From a checkpoint of a small image FSQ autoencoder: trained on rendered scenes of coloured solids on a plain floor.
Rows from block 0 of the decoder of a small image FSQ autoencoder, named by matrix and row number. Rows with one number belong to one channel. Each number is 128 + 32 x the weight over its row's rms, rounded and kept within 0 to 255. All counts start at 0. Numbers have three digits each.
Before each channel's rows are labels from the 100 images, of 14976, where the channel reaches its highest value: "patch colour" is the nearest of a few named colours to the mean colour under the peak. Only what is clearly more common there than usual is listed. The data: rendered scenes of coloured solids on a plain floor. In brackets: how many of the 100.
# convs0: first 3x3 conv (decoder.mid.0.convs.0.weight, 192x192x3x3, each kernel summed), inputs 0-95
# convs1: second 3x3 conv (decoder.mid.0.convs.1.weight, 192x192x3x3, transposed, each kernel summed), outputs 0-95

patch colour: grey (100)
convs0.187:099127103107177147135143137112153107131117099105111089117149122192176165154108096135091109098112116115110093157123108165129138124096082144135102100162135045119161177096160132212096125095067128130124171121114118174073082089116099048104111069068152108146117088142154116117107065097119128119
convs1.187:050128130097089063119142104140076166131136153157121097121097141059130170107123088133153136097168149136101069118105108170143125155156074123096162149102117190137097087191104106136137153138156165157116108105119122090129131174141109069116097134091092139161130120062145129117118090120157105161

patch colour: brown (46)
convs0.112:138154122123174079162135093155118094124140097128156116098181085094142137103155167153109121117158135108089159102137115106119112137098158121129182154149087084105068095096154087133102152129101139124097185093108102191098134135137123138254104122159126148157109104116135143137093098183109095133
convs1.112:118117085110136144158140179114130109159130145136129123108177052138176146090161128154120118113087135091173167157120138182107114133123106168120104161144081109074145103172144170177163157167151109090161113099198153047140183129153134145102088105094098095158122115130170073108149082080125101148

patch colour: brown (54)
convs0.50:133133114096133076099134101130152129136132151162088137125108095119163165094135092143077129109135094115144115169150097089090080132189144103084062100127146123135156121113175090127069106088053133159169126072125118186163104134101078080210115089095143079080126121104114120154118081110109116172
convs1.50:049117131129134124122129069140069098126176075160166135142126061090174101090146079148123167175183091115098140126090124115189077135099123151112149128164150155170154107138193122106148141186154098126125144126048108166109141147128113074215130133200167121102151146110134150122097141154139111166

patch colour: black (40); brown (38)
convs0.186:166108157088230119095171097144099186180125141065115149097179079111121123098156133128121135043117152148093148102133136082113145140139172116092173084192185072087147141100177160159152145139108149156186146110121070143172113095140059100199107174124144124120165138110138163112138136122164118095
convs1.186:109127098082111146109143156165118104063145168123151099175139133098160076115101157108160090122136093134172072114117119146078091123114106135065155128078175063124138118086142121115109188118136111181136057146145126123133208125115202077107145157151051143140099158135098176138112076121131160129

patch colour: brown (42)
convs0.95:141207105116159120109099136086034129125129130127186184089180103125143178079136105102141147174087139086109113144135138218080088156112122118105150181075084188143114098088130158185097132099169078139162126122121114121143176158155172153164083119111127151117108104068129165128123140103148118145
convs1.95:075115068133115153170146166103135125163134154144141105129163101146188088146151130141106134083113094128185123150158170111089105100130110121109125136091211162084094157099126131114192152146168119171136049075153153194176109154155155167128130129187033131111102090115074116135161096140154101121

patch colour: purple (52)
convs0.33:080114173066152148083126108097133137160091107179127085078115100169133115052130140130135099121167143117102084142074156120069098147132118153091113126215125087169155129121120122152135112086150140131139105102090032138099110192095096104117100112085112072090104122136067181148079083091094093130
convs1.33:182075116103121063101094146144162134144113110121121146171100146111108090168149152141125067129149200149141141135100164112156107110102103104103161117138126178161139081130147076147089131084110152154146119149087129147056072098099141064124160145200212108149080129156101106112101086203100161150

patch colour: blue (29)
convs0.59:075153105121049068161105106147125079123110110129113150097125126120158135079077154138168116141144113130103152111147142097196115112124105129154063117196156106172081134116092140131136124125073136113111116049087126186078155198121120116113162068105155114123132104094131158124114114139069112158
convs1.59:153134124133125200092130131138194102116122062128060098160122174229137088197136114107097127109084156129066155085093096107123104130113127053113122088095156181154143115121123070133157140068149125116093133116175097164145062074120140070083119161103068087120125154126117076154113172088097075101

patch colour: black (45)
convs0.150:086146131104183121147113117126114143101099136142143117098107105134099124058126119126099137130185119147087120073112117082163122092116148127113114076228120081100121122049175126229101177168088143122094139085087118160072125136155116126146118054075146142113124148112118139129112097135112086138
convs1.150:127089162080116124156125106164111149050117125176109148150113161104156137107091096098138157127127118126075157158139100091097109180138132165093108160116160145207177123051151113152115131106146114113088067129184131093170194115099104114115169130145126181112161096133144101123082170124106132128

patch colour: white (98)
convs0.40:136143117095126092161156092113134130140131135138159101121129146174114125142077145069110102133135105107126119130085148184076103130152153145112158140110143056119123131135182133113132129119138124149199113165135082096119128059038133104121111125060175086134107029110119134117112090093100128081
convs1.40:168116136120125155108139100172101082148143063147134176128187077113107150123198145155123121139107131156111141140129140080168146077140099134133113138140107091119103126117104160142156165128073100176050086135154129159152115161148160146100174116088168141111126082132105120108087155153149102074

patch colour: blue (30)
convs0.84:137090104136107116105097082173115096127103087117127113126150096122140109177120100102132153070141127171159087122089061082165140097123136165142126131141176145106102146109117121106190177147065146095071148090078135093097135102167118152072156126152115094103102141141148123154155113110111115150
convs1.84:223119182100127134118135152087223113129097145147117128181088142115133101190078105070127116095076189173149076094091136172129086158138097102076149181089137134138177176097113123102186132127125101108139100155137096114169109117118120155083104181136126092091085137053109161168160158129117178126

patch colour: white (49)
convs0.42:137087119101166103099126124147082148075108112135091125139113127154121106089069191081124168141175079074134139133105122147111123157087131097177117109145202158183124065129101118172095131121096103159195093145141144053103090159175116140126125091126197121145070096089081162161151112141100143105
convs1.42:166179114131082117120103111071097096108136116135149113139146131113118118115142204196062140109153186164106090168128121208136135129119115140092088098163139150089156160171184175138107159119198144103132126147125118041104159077115147140129072083139186097169122158161145168105103142095100138181

patch colour: purple (68)
convs0.100:083102098083069129138040081184088118106148071143096114088117141173096139104109158113141174118165080101135125139109080088114113103136118149107051068189122074170111067112162159105119169115116077117139083118129115123092145126101135092140126112146124156073108066112121191142097126097095129133
convs1.100:176141154102115151074126124107181144129077150067147142124040139062063059159094142111119134103115211108144103154123103136155158083116148066136147091142114198119100142115178102074089146083138133117129096158135118114155098106126086088139154108163192096167104103156108167150149105119123116082

patch colour: white (40); pink (40)
convs0.118:128119114142113120094136136118125163111048137141126127131081146126114124080148122166160146177166079108120075108151119196127120114091148088156167116191190161131169061094109108127071060140063122182201166094124128081095147206122108156175095096183166174113142086093124180137115110167120146090
convs1.118:102170106089077087115154163133104089142185084140168121118135115161135127110100187150090164140152154132152125138120097161092093165103123072121131099137139087063120150179061130156153119115180181138176128144141128099132161122126165172147064120103113069146105137200074201087112156152132137150

patch colour: brown (87)
convs0.183:146084134142163087145140143088072129133085133195135159070098087143030098070129171116140158168115086105085133090119138176131116135139153106158108081212151168120126093082203141152065133158131123121187151092113067035148132104153115139155136071137160153154128094082139157145114119125124132091
convs1.183:128124103132161099091175172168178129137162133099143181136156088127135094107138133114156125073159056134123126125106130151098146139143125113130155106184135102141114174145169115176085168059121127154207145099145135100200085088169089118130128121105153101117141108175147096129138092122204154135

patch colour: brown (30)
convs0.132:109129106084077091129154106169121111194149113185085158101101181109131145052087129089140140135117110147172143127119158193137101114135134113134107088183099133080157079109129140184122070152103063149121105098137093106146201119100133139164166128112111114082128168131103131117130113116062109174
convs1.132:091161153169128129082157137209101084152082111143122186159161069118073190120111058086113118083114114044077168113131130091133110110164102069166153147109116108125136133112147136123140075103078166118101168128129108145082112069110130114107144152162208177137161116120081115173162129127150133165

patch colour: pink (45)
convs0.14:191172114100182143146117144149114103139128130154050105099124078089115109131140128117076117090168153175114100096098084104129163030157133143151146101142145099114174168128090148115182142116108101156093114080153122164076126184147107118113117091082121105142137103122102136104122096133132074082
convs1.14:164127113128111110143088117063136105115125082115105157162148145131058140111198148086123113118127123118149191166138127084143163157107136130123117189094162178170135138071112150159132155106114140130192054098161132105131156141109145191115122113085066168124127104102121139108059140156092119103

patch colour: pink (61)
convs0.11:123157123112136099152099110094128114084144116149107144078077109073117078081078116089156153059149138116182097112083120149109123162138099151100093109222134152137171121133113098144119132176117135121120081124138142206165086187122164126141138136109131095117073184118101112097128175124129135167
convs1.11:111167149141104177150183152117168144121093040154095151158173154138126132154119157148119101102136121098110097101123130183120141151118117099075144106139174164131128165085136105089148118157162130140167177124152119140176119123168109100060124089130050092107079143144146127102096172146110142111

patch colour: grey (100)
convs0.58:160124039146096148072053118120136210077112128132095141090130196128130145125114163107067143154125091134110083151125119074153121145106078078075126106128135156129105175128138125124091113131087126118108157056124156141112122091137138096082128123126197134067121146130136148122122096103054148094
convs1.58:109148091106110152105156128157085099163159204133185161091114117155131082085148135142106150149129179131062129164122102156121147075101159105084145141119079107119079163099191103161161084077115065107154073122168177127101142133130145159132115093188113190099106082126128111128125151063087124140

patch colour: green (71)
convs0.34:114132132045086097059065096161084140122122117164093128059150145136145127184153110132114128116130084104180105162109155170113146197134159114168138100091113142200091083130155154173091079118133097114140137121105147151152146145104105103075136118131116111086094138180060129117133103166133134119
convs1.34:129116091125141152103177085124144074144127199067213163153173150095104134115143097109132121188085129102101095109166124120159130100116100083131181105165149122117115108117142107056151119161192131046177132092114129135112169151091128129132158097151090141135118076085187119167157104140175144100

patch colour: pink (65)
convs0.167:109162141104148124106147098070177135135099114136102061128138134179155141129136147101078146098111097124116155132131141112138104139052133151133105105112137090182075171097154153179136059151131119044114138115133043139129147071099118057156114091142112065078105109100126115126072141118070131093
convs1.167:157089190125122087150102087154113129146109116064102118168055100095084151121108102113125063077146172138106099091108168089171218108171143139150131153127121124119110103150075146110154097099093083100075144159137102110143143093119169137100137145130142167142144063069117075086127089173122107124

patch colour: white (66)
convs0.110:113132086086110129154079133102107158094078154124175149093094090189122097099080144112109102178151106113111119125164096143127077133138134129157137115076100187126130093113143127153126176133102102147212100128114125119135137100102106112063125111102123084120099096106103161121165154070117104089
convs1.110:123194147101104162165134136125151117147194117159087143090126130147106140139194160221100180131106109138137208155109135131138135159126098076110099131087153158131110131128118077168165151122030136124082145107151117152117128131108143152126101119145140156164142139102088117127113155186190098062

patch colour: blue (41)
convs0.71:110129096146176099122113084142113119113088123154145147070129166150110142122080103166176142120174077147118115192079103130126069152134144149134117069113119138107082119130132070213110144011125100170145118129111074120159154123134118120137154127121176164104103148123117143114110088157120125103
convs1.71:138153121158105131131071133115119167129114123100169177154142099104104136154097122108084092123174102165116109162074057122150151124117153126108124116145152122123072076246129085102150070120122129125105091106113101123122164150080182057107100075149114123168143151083151096108128093173125148053

patch colour: blue (33)
convs0.163:180180123135110102121136128119158134117151150123133118112064126131096105068090163148140148067141109148192120071116188096098157099118196129111155063194142162112155136111158111204132123085085167119103100096131146110133112176106084175138108150099090141096070154109109160129127145139110118114
convs1.163:146161136105112131127170189118145155084159150132104101147126119107179132109169110128114174103141081042107135148127094156097118169115105124078195106127134134129177215179151079142152187085124114152130139108172172071129151122147095103149075097171149110109133088163141131071158128092138124172

patch colour: pink (51)
convs0.9:151116110160091168139093107106107103144126124130099092123144155156184149103119152126067146156087137124088122073085128106173131089119153161092146125147178070077143091162114134155136119077088126141109136163124128168081118171121065133068150201085163063115147110132137182120096114163092132135
convs1.9:100138119146118210161163105133116118163110157185176089113198086145178178138140110125104158113006062157168160141162116155194153104109162114120111121167137097119081095077105111149151144171119120120155080098096152136124132141114093130146156145138108148133181161164127117077128161118151147065

patch colour: white (30)
convs0.125:131081088143140082089133144086118174178131199093118146136140160143110143065161119152083090138143093093059118097138120121092104115113115105174129132137164152180087146076092114091103087104097116155158139055126153101135162059124083118132120095137163117148153038132109191139111146146099071178
convs1.125:137085100100164185098149124130153127136104099074121181119082107120115148165165132195115162123104106163112137136109124144114145117037152161119169076115126151160117076132130112110168088198202103182118126080129172129117076121118153104163143141138066119126148093097108140075173129134172113114

patch colour: blue (34)
convs0.185:092155114159127144099082118143150142133104101183096130154120095041110108130176089154119117073148085133152076120105118115176089127217153132135136130180129122157105085114115071177108108115130130091135075099145133105169159178133066148068103122150105137171139125102104120151048110114181136153
convs1.185:102142113161165143124087134102154104104123128132090116114169123129110124161156178159134098127103077131136153107101081143196142108060154141151120113088111193090114091150129112151150180126166135145115188160109082127104115091086060095122147192127173139041143133133139142136152145148092097118

patch colour: brown (29)
convs0.54:108107054153134128119096106124129119136112143124079133130071063140188154151168091096084110140180120109152076105140065150135119135124121162118102184103167173147168133149067096170139159119106136100112157108115087162107092156142124048124151096109133164113079125142142131103072064116101083134
convs1.54:079087142169086089169121112139144152131132170144101090099146085109177157113148121142166172099169129109112126137160141152156100098152150133149139119092103162192127158139160131126163127095133176120103146115137118093093115145177104166200169151157189167098148165179120124139187092097150097145